config.toml
norm = "layernorm"
activation = "geglu"
experts_per_token = 1
patch_size = [4, 4]
width = 128
optimizer = "soap"
beta1 = 0.95
one_sided = false
Rows from block 2 of a small image classifier, named by matrix and row number. Rows with one number belong to one neuron. Each number is 128 + 24 x the weight over its row's rms, rounded and kept within 0 to 255. All counts start at 0. After the name is the row's rms in percent of the matrix's.
After each neuron's rows are labels from the 100 images, of 14976, where the neuron reaches its largest size: "responds to" is what is common among them. Only what is clearly more common there than usual is listed. The data: simulated telescope pictures of galaxies.
# gate: MLP gate (model.blocks.2.mlp.gate.weight, 384x128), inputs 0-42
# fc1: MLP up (model.blocks.2.mlp.fc1.weight, 384x128), inputs 0-42
# fc2: MLP down (model.blocks.2.mlp.fc2.weight, 128x384, transposed), outputs 0-42

gate.69 073 [119 120 117 117 125 112 123 115  94  89 115  80 162 137 112 128 141 151 144 130 131 127  63 126 145 126 125 139 158  96 113 122 126 158  92 113 112 132 101 117 154 130 104]
fc1.69 076 [116 181 109 112 122 175 137 141  97  99 143 127 184 134 120 115 108 133  97 157  90 136 130 184 124 122 105 165  97 104 113 137 140 139  93 101 123 152 134  93 119 112  94]
fc2.69 078 [112  98 166 116 141 117 168 151 142  94  92 148 126 101  72 144 134 133 108 165 157  89 139 130 142 119 163 128 110 108 100 149 125 138 134 104 112 102 153 113 146 109  94]
responds to: winding: anticlockwise outward; two-armed spiral

gate.185 123 [112 120 116 146 106 109 120 169 110 111 106 133 119  71  96 126 119 156 130 112  87  83 174 112 124 143 171 132 126 104 146 127 107 144 129 143 112 119 165 148  99 134 130]
fc1.185 117 [108  96 118 136 119 125 132 162 104  89 123 123 135 125 116 141 157 124 175  65 106 143 136 143 111 133 146 117 139 115 147 116 131 167 157 101  82 153 149 130 113 115 153]
fc2.185 111 [121 109 119 132 121 191 101 118 122 138 163 132 150  98 127 117  99 132 132 120 150 141 117 131 124 165 110 107 159 111 133 126 120 110 135 186 115 119  91 107 121 114 161]
responds to: winding: clockwise outward; many-armed spiral; tilted

gate.240 103 [110 145 142 107 111  86 105 152 140 138 140 157 100 118 145 116 134 125 154 135 121 153 126 143 174 153  83  98 156 102 107  88 132 110 135 113 104 138 164 118 109 124 182]
fc1.240 121 [134 124 163 111 106 122 146 126 119 103 135 124 119  96 109 123 114 137 144 131 134 109 142 113 142 168 137 135 114 172 127 125 110 145  95 135 127 118 160 123 145  96 153]
fc2.240 108 [136 144 133 115 145 156 100 104 124 121 117  97 130 134 139  81 158 106 148 163 124 108 128 105 150 119 160 152  95 155 154 108 106 129 139 102 166 112 120  98 126 116 191]
responds to: tilted; ring galaxy; winding: clockwise outward

gate.219 101 [118 142 141 109 112  82 109 133 115 120 117 141 128  90 110 140 138 118 131 154 154 130 114 148 124 144 109 111 124 154 137 104 146 171 119 105 133 115 141 162  91 141 126]
fc1.219 101 [108 155 146 107 160 127 142 109 116 157 130 136  94 144 106 158 107 126  99 141 159 127 155 123 152 165 154 102 133 145 149 157 126 164  99  87 104  82 120 136  71 149 151]
fc2.219 110 [172 153 101 126 146 139 133 139 146 133 130 179 156 120 167 121 103 111 129 144 103 172 157 142 113 137 191 144 164 136 122 161 114 133 163 124  91 144 134 158 163 199 107]
responds to: ring galaxy; tilted

gate.231 063 [ 89  85 117 146 141 122  96 148 163 106 106 115 132 193 141  92 129 138 130 155 125 160 112 141 139 170 117 133 107 146 136 139 128 141 171 164 128 137 130 103 135 153 137]
fc1.231 070 [130 170 148 136 110 153  99 129  96 137 136 145 115 131  99 170 121 121  83 141 140 135  98 126 126 114 141  95 124 141 145 136 162 142 104 157 104 125 151 154 109 146 151]
fc2.231 060 [113 126 145 119 140 176 146 177 149 145  96 102 160 154 130 143  67 127 134 123 112 119 147 135 136 126  83 106 139 142 129 100 184 108 148 157  89 107  95 108 113 126 124]
responds to: merging pair; winding: anticlockwise outward

gate.365 085 [ 94 123 122  97 126 134 143  90 146 104 154 161  94 119 132 177 121 133 114 109 113 122 177 112 138 132 146 137 132 153  91 155 141 142 111 116  94 115 149  86 130 159 142]
fc1.365 080 [144 147 115 168 159  80 110 192 144 135  88 110 110 147 126  93 132 119 169 114 162 137 132 112 149 136 112 149 156  82 128  96 115 105 161 131 131 125 133 146 119 127 135]
fc2.365 084 [123 125 130 144 122 140 108  95  89 144 154 121 136 153  83 135 133  85  95 127 101 171 131 123 137 101 130 139 126 173 146  69 111 122 158 153 141 112 115 137  76 136 157]
responds to: winding: clockwise outward; tilted; two-armed spiral; many-armed spiral

gate.121 148 [152 141 106 149 148 186 131 189 130 107 143 142 128  99 141 165 146  94 133 114 136 132 153 121 111 129 101 116 100 151 142 133 112  66  99 161 108 132 126 123 135 106 101]
fc1.121 152 [ 82 132 158 122 103 107 151  82  98 155 125  83 151 144 106 121  95 145 119 126 123 133  92 123 131 146 123 132 140 128 113 140 153 148 144  89 134 139 118 159 151 153 149]
fc2.121 149 [135 146 149 139 126 187 110 131  94 130 177 156 139 121 155 139 124 110 125 126 131 147 120 138 124 185  68  62 119 103 133 107 103 156 151 151 128 152 107 131 174 133 159]
responds to: winding: clockwise outward; tilted; many-armed spiral

gate.243 082 [128 150 146 137 111  97 162 110 109 135 154 103 174 126 124  85 101  57 125 134 117 153 125 120 135 146 139  90 133 139 174 139 133 127 166 130 165 129  82 152 129 147 122]
fc1.243 087 [176 118 117 140 119 127 111  83 112  94 134 188 141 161  99 123 105 114 110 140  85 109 137 110 102 123  97 121 123 119 133 137 108  88 127 116 183 138 151 124 134 160 112]
fc2.243 074 [112 110 118 136 117 136 121 146 103 133 141 123 133 131  90 112 102 115  62 112  94 109 133 143 173 107 164 155 119 119 123 138 149 155 156 111 134 125 147 128 138  96 145]
responds to: lensed arc

gate.372 073 [ 81 176 138 120 119 134 143 123 163 106  99  54 124 131 154 115 151 161 139 168 146  96 129 126 109 119 108 140 136 154 129 160 123  99 100 147 114  88 114 107 124 131 131]
fc1.372 072 [ 97 150 138 139 153  90 155 115 149 130 100  88 123 157 148 136  90 135 119 165 132  88  91 130 122 160 112 140 145 152 129 152 129  83 167 171 135 129 159 156 102 124 105]
fc2.372 079 [ 82 182 139 157 123 128 141 148 114 116 137 119 129 108 128 137 114 132 121 133 161  97 136 143 110 127 137 155 164  96 105 129 136 139 129 131 159 127 106 115 101 142 169]
responds to: noisy; edge-on disc; star cluster

gate.277 069 [ 86 110 157 150 119 123 118 137 151 121 118 158  92 132  98 121 114 110  93 129 140 173 172 160 120 136  83 138 166 125 110 161 157 132 156 165 151 112 126 112 115 139 138]
fc1.277 070 [137 102 151 139 130 153 114 110 121 146 145 136 117 155 133 156  98 123 140 135 146  78  95 140 114 139 123 121 109 126 149 106 159 123 179  64 124 139 136 157 146 183  84]
fc2.277 055 [170 116 174 126 162 119 145 114  90 160 152 132 120 118 141 114 159 120 117 175 135 180 106 114 142 131  90 136 140  93  97 119 131 145 141  95 177 149  95 106 146  70  96]
responds to: tilted; ring galaxy

gate.1 096 [144 113 169 133 124 147 105 127 124 134 162 102 118 138 126 133 118 108 118  91 123 127 101 133 174 131 133 126 108 124 115  79  96  97 135 115 154  84 160 141 140 102 145]
fc1.1 099 [155  72 176 131 140 153 106 118 116 139 146  97 162 104 131 142 108 135 111 144 119  99 135 123 164 142  99 131 154 135 141 103 122  84 130  91 138 101 152 131 148 120 126]
fc2.1 102 [118 138 111 149 192 180 141 135 170 151  87 152 167 180 135 124 163 134 153 149  97 155  94 138 110 151 147  99  95 165 132 102 179 161 147 122 157 143 114 178 137 129 117]
responds to: many stars

gate.216 098 [ 99 124 144 143 150 106 117 105 122 128 165 119 126 123 135  86 128 145 147 141  90 156 153 110 144 146 141 129  97 188 152 140 142 191  90  91 124 124  78 103 108  87 112]
fc1.216 093 [113 125 126 131 148 114  81 104 102 132 176 143 107 116 148 101 113 123  96 135 128 139 130 125 135 127 146 107 107 165 155 119 144 183  77 128 106 112  66 120  69  87 142]
fc2.216 111 [111 136  93 107 111 143 139 129 154 131 112 129 142 146 157 113 101 103 106 118 129 119  90 165 141 108  87 123 105 131 128  87 121 152 150 119  74 110 106 145  99 106 122]
responds to: ring galaxy; tilted

gate.138 077 [122 134 121 120 157 131 108 160 104 111 154 126 140 150 117 108 107 123 144 113 106 123 164 109 151 139 137 115 181 132 159 138  95 171 154 118 149 143 122 144 140 140 100]
fc1.138 070 [106 154  80 142 112  91  98  86 172 120 163 121 105  97 153 123 111 154 138 111 117 129 105  86 143 123 122 164 145  99 105  99 145 108  78 122 118 130 119 113 133 154 120]
fc2.138 070 [115 115 116 153 147  95 164 161 155  73  93 116 144 173 142 165  94  84 172 137 113 121  57  77 106 148  98  98 119 123 133 124 152  78 137 110 112 125 110 139 113 119 142]
responds to: irregular; winding: anticlockwise outward

gate.76 094 [154  96 160  71  80 173 134 146 129 144 107 124 100 145 101 144 128 143 193 149 141 118 106 130 128 162 113 138 131 125 119 152 124 120 139 140 112 107 145 121 111 166 145]
fc1.76 096 [ 88 149 145 149 133  71 105 134 171 137 180 118 137 136 145 151 105 118 118 125 100 122 152 118  92  76 150 133 162 159 106 134  96 161 123 105 119 144  93 144 130 110 108]
fc2.76 090 [146 107 147  97 120 157 168 130 106 132 116  93 207 158 108  98 144 118 136 114 168 122 112 117 131 120 140 109 128 132 155 113 127 132  94  94 127 142 112 101 133 139 129]
responds to: lensed arc; edge-on disc

gate.175 102 [161 147  83 124 101 152 143 115  96  69 115 131 135 149  93 104 113 156  92 136 136 158 144 172 140 126 135 127  85 134 192 117 178 143 169 147 127 119 142 143 134 115 117]
fc1.175 100 [120 109 130 117 135 122 125 135 153 178 132 110  94 169 128 172 165 145 129 118 141 105  88 113  90 106 130 151 168  91  94 112  97  93  75 127 130 131 104  86 130 128 146]
fc2.175 113 [107 139 143 166 143 118 136 156 110 133 111  81 129 122 152 148 148  81 130 143 139 102 129 142 148 109  79 128 140 152 165  40 172 128 149 117 131 119 139 145  95 132 122]
responds to: ring galaxy

gate.341 091 [132 120  91  86 120 153 110 140 128 166 135 141 147 154 109 124 108 123 116 137  82 140  93 185 115  92 115 155 129 154 107 144 163 119 116 138  68 132 146 131 115 138 113]
fc1.341 085 [143 132 162 128 127 119 114 105 124 145 119 147  93 136 155 164 130 118 145 145 158 121 120 144 150  90 110 117  92 112 111 163 106 173 131 142 153 104  74 116 118 174 152]
fc2.341 085 [151 111 117  89 109 180 102 161  97 120 160 117 146 132 139 103 114 135 139 133 122  96 109 129 189 137 141 130 141 105  90 116 137 146 111 113 117 133 137 110 156 147 146]
responds to: ring galaxy; winding: clockwise outward

gate.275 078 [120 109  93 148 172 110 131 115 155 124 158 101  95 158 141 152 138 124 139 136 151 140 168  78 164  75 134  97 138 140 106 125 118 141 104 114 110 104 116 124 121 180 144]
fc1.275 082 [124 137 153 107 123 151 143 146 113 101 113 141 168 144 122 121  72 123 138 124 132 105 126 136  59 107  95 159 125  79 111 137 145 121 164 158  88 131 163 126 142 143  97]
fc2.275 083 [155 143 143 132 153 153 136 144 127 125 126  99 136 145 110 119 159  84 134 125  93 144 113 110 124 153 174 108 129 105 133 135 160 115 120 142 142 161 139 137 163 121  89]
responds to: noisy; ring galaxy

gate.135 124 [151 126 103 143 125 101 158 122 122 115 169  87 103 120 136  88 119 109 139 139 151 116 155 166 162  92 130 179 147 126 111 132  82 156 150 130 137 130 131 103 139 112  86]
fc1.135 133 [ 91 139 162 137 114 143 121 141 140  92 151  98 125 133 128 168 193 169 111  92  78 117 132  61 105 137 103 112  91  97 127 116 118 122 106 123 142 102 128 127 119 120 128]
fc2.135 139 [133 126 119 111 131 123 131 167 150  99 113 102 111 111 131 164 109 138 112 130 140 146 137 100 137 104 129 127  76 172 137 135 128 136 107 100 118 153 136 101 133 130 124]
responds to: lensed arc; edge-on disc

gate.143 102 [145 161 109 139 108 112 134 140  98 169 138 129 147 144 175 154 132 141 150 127 120 140 121 129 109 121  64  97 144 130 125  66 162 141 138 103 147 132 138 124 138 144 103]
fc1.143 107 [162 110 128 118 114 165 136 152 105 163 130 125 175 139 141 137 117 149 163 143 138 137 144 143 114 121  79  96 157 122  96 118 139 149 144 154 142 130 147 120 139 146 130]
fc2.143 104 [143 116 128 133 124 162 125  98 116 128 190  97 127 168 113 120 108 124  95  85 130 119 162 165 143 145 138 155 108 168 106 137 116  97 149  87 111 119  84 161 141 115 105]
responds to: tilted; winding: anticlockwise outward

gate.128 106 [125 175 145 166 148  90 110 123 152 124 169 147 172 103 114 162 121 159 111 145  96 110 144 150 123 104 110 174 130 132 141  82 124 106 120  98 144  98 139 118 148 170  75]
fc1.128 100 [150 165 168 182 134  84  93 116  97 114 162 162 147  88 116 133 121 134 107  79  95  99 128 162 143 108 106 197 128 106 153 101 124 108 170  67 144  86 139 148 187 151 141]
fc2.128 096 [109 120 128 129 133 149 125 129 159 117 102 146 135 110  62 127  98 172 135 133 133  85 125 154 155 164  92 146  99 144 127 192 147 127 157 161 131 151 120 137 128 135 114]
responds to: winding: clockwise outward

gate.118 128 [ 89 144 135 120 160 124 119 114  99 123  78 111  76 143 129 115 118 103 114 172 176 123 177  98  87 147 102 152 133 123 139 124 119  79 129 138 149 130 127 101  98  99 153]
fc1.118 126 [ 84 194 116 123 141 139 123  92 101 122 109 131  85 167 160 134 130 127 127 112 141 116 138 110  62 148 140 162 158 142 162 125 127  97 113 156 118 146 118 152  91 112 162]
fc2.118 127 [137  90 136 125 135 126  88 143 126 121 133 151 143 119 136 133 108 161 103 147 129  82 128 165 124 134  93 117 164 104 110 130 126 168 123 166 144 142 123  95 124  92  92]
responds to: round elliptical

gate.98 084 [123 148 117 155 108  98  95 128 118 149 127 115  97 119 150 124 137 154 151 120 139 133  98 130 146 128 124 127 152 115 156 139 172 157 119 111 120 108 147 140 101 111 119]
fc1.98 082 [120 102 161 178 112  92 112 102 111 103 100 134  94 125 138 113 149 120 130 129 138 124 108 141 103 132  94 144 139 148 139 145 176 158 128 121 112 101 117 113 118 103 102]
fc2.98 078 [149 115 103 150 105 143 100 133 112 175 140 108 150 103 185 118 164 141 127 145 140 119 132  94  95 202 121 108 123 156 117 111 123 159 108 134  81 124 140 128 114 189 122]
responds to: small; tilted; irregular; ring galaxy

gate.287 095 [102 117 186 140 130 110 122 106 119 128 142 135 112 118 130 143  81 122 118 119 140 122 130 147 141 129  74 128 102 122  90 114 105 189 139  74 155 130 142 113 149 141 156]
fc1.287 100 [129 124  98 154 141 123 145 117 137 174  90 122 143  93 164 105 188 146 127  95 149 147 107 107 106 129 157 166 109 122 139 157  86  72 142 155  99 103 141 137  66 162 145]
fc2.287 108 [140 137 170 142 145 118 136 157 121 118 154 166 155 139 123 180 167 153 114 133 156 134 128 131 120 176 110 112 129 144 147 125 164 126 104  90  91 143 115 126 155 126 176]
responds to: ring galaxy; lensed arc

gate.102 093 [139 141 127 132 131  97 164 135 109 128 134 102 127 168 128 122 131 125 153 183 141 123 123 146 101  94 162  80  88 170 147 155 141 129 114 153 143 124 115 125 139 154 127]
fc1.102 086 [142 128 157 135 125 118 163 132 125 143 112 119 130 174  96 135 147 124 150 145 144 123 122 159 120 115 142 131 109 155 108 149 174 183 128 142  67 117 161 144 147 140  88]
fc2.102 100 [117 156 110 145 140 124 159 130 132 127 127 125 182 155 147  89 138 127 130  70 159 113 124 162 125 146 144 146 161 103  69 112 127 138 134 155 112 113 139  92 152 179  94]
responds to: lensed arc

gate.272 094 [ 97 120 134  89 128  98 160 127 151 127 126 103  91 138 121 116 134 117 146 130 139 129  98 124 154 111 135 118 133 128 128 146 160 125 106 135 127 133 139 151 167 163 102]
fc1.272 094 [137 113 168 149 142  72 107 102 121  86 135  97 125  69 132 135 137 151 128 112 160 147 147 131 120 151 142 124 111 125 130 146 167 133 120 113  90 120 146 128 116  91 123]
fc2.272 086 [141 128 129 146 145 149 106 107 122 138 104 133 107 121 126 130 147  82 103 105 164 156 119 150 109 102 136 108 124 174 135 115 155  98 139 103 135 129 166 127 121 127 159]
responds to: edge-on disc

gate.257 079 [109 118 122 141 110 137  94 108 144 131 136 122 159 114 129 120 133 152 124 145 148 144  94 169 119 157 114 164 130 121 115 155 135 149 130 120 123 151 153 100 143 136 100]
fc1.257 095 [114 118 135 113 125 147  89 123 128 144 118 165 147 139 173 122 117 133 134  77 147 121 118 164 165 162 149 151 113 171 137 138 110 114 101 115 128 156 143  99 165 112 117]
fc2.257 094 [108 124 122 127 147 126 123 105 159 146 136 162 132 154  96 110 148 130 128 164 102 141 150 119 132 155 139 139 108 135 121 135 113 100 165 120 170 112 150 142 102 123 113]
responds to: irregular; ring galaxy

gate.319 095 [149 111 120 130 108 143 112 151 137 108 164 130 113 137 155 139  93 103 145 132 115 176 166 140 146  90  90  81 105 124 147 188 123 152 122  72 122  83  89 166  86 109 128]
fc1.319 096 [136 130 113 146 132 158  63 132 128 103 146 105 136 156  88 182  87 164 129 137 140 188 143 149 132  89 135 188 101 131 154 164 117 154 101  77 118 174  83 130 119 119 115]
fc2.319 089 [164  96 155 125 105 122 169 146 101 145 106 134 137 149 120 152 166 184  81  97 174 110 104 136 148 155 164 135 168 122 130 124 127 115 114  83 117 114 148 152 137 107 123]
responds to: round elliptical

gate.295 078 [ 98 107 140 129 156  85  77 110 135  96 133 175 100 141  83 124  53 135 153 126 123  94 126 134 134  93 156 111 147 145 149 116 121  95 141 133 112 113 128 106 132 147 139]
fc1.295 090 [113 109 157 158 167 137 109  99 160 122 121 140 139 156 123 113 104 104 130 128  98  76 126 106 164 136 146  98 156 140 143 116  92  99 122 123 123 123 140 100 156 104 103]
fc2.295 087 [110 137 117 163 179 104 160 140 153 112 108 144 110 101 113 140  85 162 118  94 130 147 161 140 129 143 127 170 129 135 164  99 141 199 118 125 169  83 134 137 116 130 103]
responds to: winding: clockwise outward; barred spiral

gate.322 155 [133 145 111 158 144 112 100  93 101 101 131  94 115 169 139  51 148 105 157 162 123 117 141 162 113 124 124 133 116 147 104 145 118 117 159 134 114  78  96 170 160 109 128]
fc1.322 139 [115 143 163 120 140 179 130 166 123 136 163 159 109  98 155 198 117 164 121  97 146 118 117  86 139 118 154 116 128 138 128  99 127 122 106 125 164 197 156  85  80 114 125]
fc2.322 144 [122 142 145 117 110 128 140 115 123 126 143 103 123 134  82 109 143  83 118 109 142 135 150 164 134  79 122 111 118 167 109 105 107 100 112 140 153 127 113  91 143 112 157]
responds to: merging pair

gate.43 111 [119 155 128 114 123 128 101 127 132 121 124 125 118 127 122 127  70 163 123 167 152 129 152  99 133  95 137 125 123 132 167  97 124 159 116 140 108 117 144 120 165 142 129]
fc1.43 111 [135 136 133  93 156 123 159 155 115 150 108 163 105 167 174 147 157 146 131 104 120 107 134 169 122 170 129 130 132 142 142 151 120 104 105 119 164 129 148  99 128 104 161]
fc2.43 111 [135 156 134  96 109 106 132 100  92 109 114 153 137 136 173 106 123 127 114 137 124 135  84 140 105  74 104 122 124  99 110 127 150 183  86 156 150 148 116 100 127 101 114]
responds to: many stars; winding: clockwise outward

gate.53 083 [ 92 114 123 130 155 150 106  99 123 156 139 102 165 140 135 117 111 131 117 145 149 129 163 127 161 113 111 175 121 136 139 145 191 116  77 100 136 181  93 136 151  97 136]
fc1.53 080 [164 105 123  93 152 156 106 157 140 101 134 122  88 148  99 130 111 155 119 155  87 109  82 118 144  80  84 112 127 150  96 121 136 143 116 131 132 137 140 149 141 128 157]
fc2.53 078 [137 129 112  78 127 143 145 102  93 126 127  89 146 144  81 114 164 116 128 131 102 129 158  98  86 154 149  91 167 127 114 121 151 125  91 142 110  82 112  88 150  84 124]
responds to: ring galaxy; tilted

gate.263 143 [108 138 113 108 144  88 151 121 118 144 104 112 137 129 122 155 131 137 153 128 115  99 123  70 123 144  93 129 145 110 141  78 120 132  95 126 141  95  80 147 105 136 145]
fc1.263 145 [125 132 128  92 125  63 177 134 104 162 154 127 122 111 151 146 152 119 132 124 114 117 103  80 140 107 127 134  96 113 159 126 112 163 125 122 123 126  77 126 100 113 145]
fc2.263 158 [153 152  98  86 149 111 119 115 137 166 143  91 109 120 123 102 134 128 147 126 150 143 107 101 108 162 143 164 147 138 167  95 127 132 162 139 108 171 157  93 119 145 142]
responds to: many stars; winding: anticlockwise outward

gate.142 106 [121 126 132 142 145 148 140 124 172 168 132 132 177 175 145 110 155 104 142  91 119 103 136  81 107 152 125 133 131 143 113  84 151 142 159 124 151 107 119 132  93 129 138]
fc1.142 108 [ 90 120  93 153 142  86  96 136 137 129  96 138 134 120 144  92  93 150 115 166 134 161 145 127 129  90 134 133 140 112 162 152 135 112 105 142 108 140 144 133 150 156 117]
fc2.142 106 [144  83 141 145 119 157 114 133 147  96 116 148 125  84 121 157 122 124 136 122 170 154 184 154 128 166 158 100 138  97 122 149  96 105 120 146  87 147  96 152 144 150 123]
responds to: irregular

gate.131 097 [106 134 164 138 149  88 113 141 156 111 143  72 101  98 146 127 140 115 118 118 103 125 118 133 156 143 102 114 100 123 136 124  96  90 140  86 211  86 129 135 153 138 142]
fc1.131 094 [ 96 108 149 150 139 154 130 139 134 118 160 124 137 109 164 139 141  99 148 156  99 127 145 124 113  73 128  85 112 131 148  96 141  90 141 111 175  77 131 122 129 133 130]
fc2.131 093 [111 153 105 141 136 143 105  80 139 123 108 134 141 147 133 128 111 100 133 105 125 156 127 146 152 140 131 135 100 132  92 107 132 130 124 125 134 138 168 124 129 130  89]
responds to: lensed arc

gate.271 144 [ 86 110 159 180 139 120 126 147 151 123  89 118  99 138 141 119 165  98 127 105 114 129 137 111 163 137 145 162 119 106 141 120 201 176 141  97 145 155 127  97 133 126 117]
fc1.271 134 [123 116 139  81  78 108 150 137 119 121 142 143 159 131 101 136 123 127 140 136  77  93 149 113 124 137 147 105 160 115 103 160  86 153  95 138 173 127 167 116 113 137 112]
fc2.271 151 [ 95 140 131 133  97 102 104 126 138 153 153 108 161  98  89 130 114  98 120 131 125 167 179 182 124 109 108 120 125 143 143 148 150  99 122 152 115 132  80 138 116  98 135]
responds to: winding: anticlockwise outward; merging pair; irregular

gate.174 075 [132  97 139 118  89 150 150 142 116 171 109 131 122 144 147 131 186 143 129 135  86 120  79 145 107 125 130 117  84 112 142 142 144 165 112 119  98 121 134  98 110 142 189]
fc1.174 075 [139  89 126 141  78 143 141 137 112 163 124 140 142 134 125 113 157 129 121 155 109 136 141 121 110  82 122 110 111 108 113 153 124 149 104  99  93 123 124  93 117 150 132]
fc2.174 077 [172 124 164 108 171 127 143  84 124 122 157 112 153 124 155 139 107 130 161 139 133 130 171 158 145 131 130 115 108 144  98 129 121 106 118 128 138 148 126 161 119 152  59]
responds to: tilted; irregular; ring galaxy

gate.342 077 [ 99 136 165 100  99 134 142 104 131 126 137  85  99 113 109 173 122 125 113 118 135 139 126 110 146 123 139 174 141 106 116 130 106 179 157 128 157 103  89 167  70 156 113]
fc1.342 081 [134 151  73  89 149 168 131 149 125 130 149 126 166 130 135 147 100 112 172 130 143 111  99 169 111 119 101  62 135 171 115 118 137 108 131 139 108 135  67 133 130 139  88]
fc2.342 075 [145 107 128 109 156  91 140  99 135 183 117 116 107 141  78 125  57 133 128 118 106 100  78 103 134 171 161 159  88 174 155  81 127 124 156 111 114 103 134 116 128 100 116]
responds to: many stars; irregular; ring galaxy

gate.159 089 [114  66 160 144 102 102 169 110 139  98 158 132 140 112 171 162 122 118 173 129 128 139 157 143  88  96 105 142  87 157 166 130 153 115 138 116 100 145 135 124 123 132 100]
fc1.159 106 [104 129 132 100 121 130 136 123 171 160 123 117 126 107  72 154 157 113 121 149 138 151 127 132 111 125 100 133 136 143 135  80 138  96 154  99 142 103 105 108 147 107 185]
fc2.159 091 [140 100 103  82 161 156 122 131 118 153 184 140 112 147 175 132 148 141 128 137 132 134  62 161 170 145 113 160 126 120 126 148 142 131 130 171 120 107 147 169 127 120 129]
responds to: irregular

gate.269 083 [154  96 165  75 141 121 100 156 171 112 111 149 158 146 123  93 115 129 139 108 137 153 142  79 140 134  96 167 117 137 130 131 128 113 138 106 100 150 136 136 155 173 115]
fc1.269 086 [112 132  92 147 137 116 122 104 135 123 151 148 142 143 133 125 150 117 151 113 105 105 140 155 148 142 125 148  93 150 114 144 112 150 110 104 130 134 150 155 139 131 122]
fc2.269 087 [112 166 132 168 117 115 121 148  92 133 152  90 119 128 119 157 146 109  91  91 127  95 106 108 123 156  89 123 143 162 101 156 161 153 102 161 133  94 173 152 159 118 102]
responds to: many stars; ring galaxy

gate.126 121 [111 114 129 146 125  98 180 149 175 141 112  95  99 112  69 124 129  71 122 127 101 109  96  85 145 153 120 116 124 115 127 121 119 103 142 173 114 137 119 113 139 131 138]
fc1.126 122 [122 123 130 122  93 118 162 145 114 140 129 101  98  81  96 153 134  89 109 128  89 106  89  98 155 160 129 148  96 133 102 106 155 141 175 168 147 150 127 143 171 199 133]
fc2.126 123 [142 108 122 166 140 143 165 115 118 141 129 128 119 137 152 146 139 121 139 155 115 141 139 100 114 144 173 182 185 143 155 151 121 116 149 139 113 140 134 119  83 119 132]
responds to: many stars

gate.60 075 [104 148  88 134 141 114 140 107  88 150 107  95 121  90 108  90 100 136 111 122 128 103 154 117  80 134  94 137 159 107 162 145 111 147 186 109  97 116  94 169 107 120 123]
fc1.60 073 [139 127 132 131 154  97 152 104 130 136 105 126 178 140 116 165 149 141 134 119  92 160 109 166 153 136 142 121  99 108  81 109 141 171 120  99 131 151 142 144 134  97 136]
fc2.60 071 [124  97 116 111 100 100 146  91 151 115 156 138 133 159  88 188 100 156 167 132 149 120 147 104 134 131 120 158 132 119 155 121 145 128 152 138 109 124 152 143  99 112 144]
responds to: tilted; winding: anticlockwise outward; ring galaxy; barred spiral

gate.285 083 [165 113 128 135 110  88 165 101 111 156 136 144  79 132 157 131  88 112 115 132 160 133 121 110 137 155 148 103 118 121 138  95 145  99 126  88 133 120 122 167 109 140 153]
fc1.285 079 [153 159 131 122 158 108 165 185 167  91 121 162 140  99 143 114 148 140 119 125 136 147 147 141 114 102 125 149 164 135 118 111 116 114 114 156 147 131  84 128 101 136 143]
fc2.285 080 [ 89 148 123 126 103  86 154 134 132 110 104 148 142 108 100 163  74 158 116 142 125  85 146  69  92 142 164  98 132  90 100  88 140 122 121 136 135  84 134 101 155 116 128]
responds to: merging pair; ring galaxy

gate.153 061 [106  97 140 152 108 124 127 118 121 157  85  96 109 128 150 141 130 183 115 142 119 140  73 149 149 180 184 164 109 149 143 146 105 121 138 125 138 142 102 145 105 148 125]
fc1.153 066 [125 195 120 141 173 128 114 138 187  89 140 173 155 127 144 132 101 116 162 132 159 106 153 108 139 133 133 163  93 126 108 107 136 122 138 111 116 118 123 116 134  97 122]
fc2.153 061 [ 98 154 103 102 122 147 113  96 111 119 122  97 103 145 144 100  88 139 128  87 113 114 122 155 130 109 141 154 113 131 139  58 156 154 128 137 116 143 156 140 110 131 162]
responds to: merging pair; winding: anticlockwise outward

gate.259 074 [116 130 131 129 143 144 115 101 140  86  78 152 150 173 187 142 154 134 124 177 142 138 150 168 161 148 132  94 154 125 130 119 156  85 120 137 124 129 143 157 123 123  98]
fc1.259 069 [132  99 144 121 137 132 110 127 169 116  97 174 125 120 125 140 153 123 100 132 124 150 121 135 147 127 107 109 131 185 157 120 117  73 127 138 132 108 163 106 136 140 125]
fc2.259 069 [111 121 117 142 145 118 120 140 117 159 113 160 108 192 152 165 130 157 133  88 119 134 137 132 113 102 121 136 131 137 101  98 176 138 163  91 131 151 146 125 117 117  92]
responds to: ring galaxy; winding: anticlockwise outward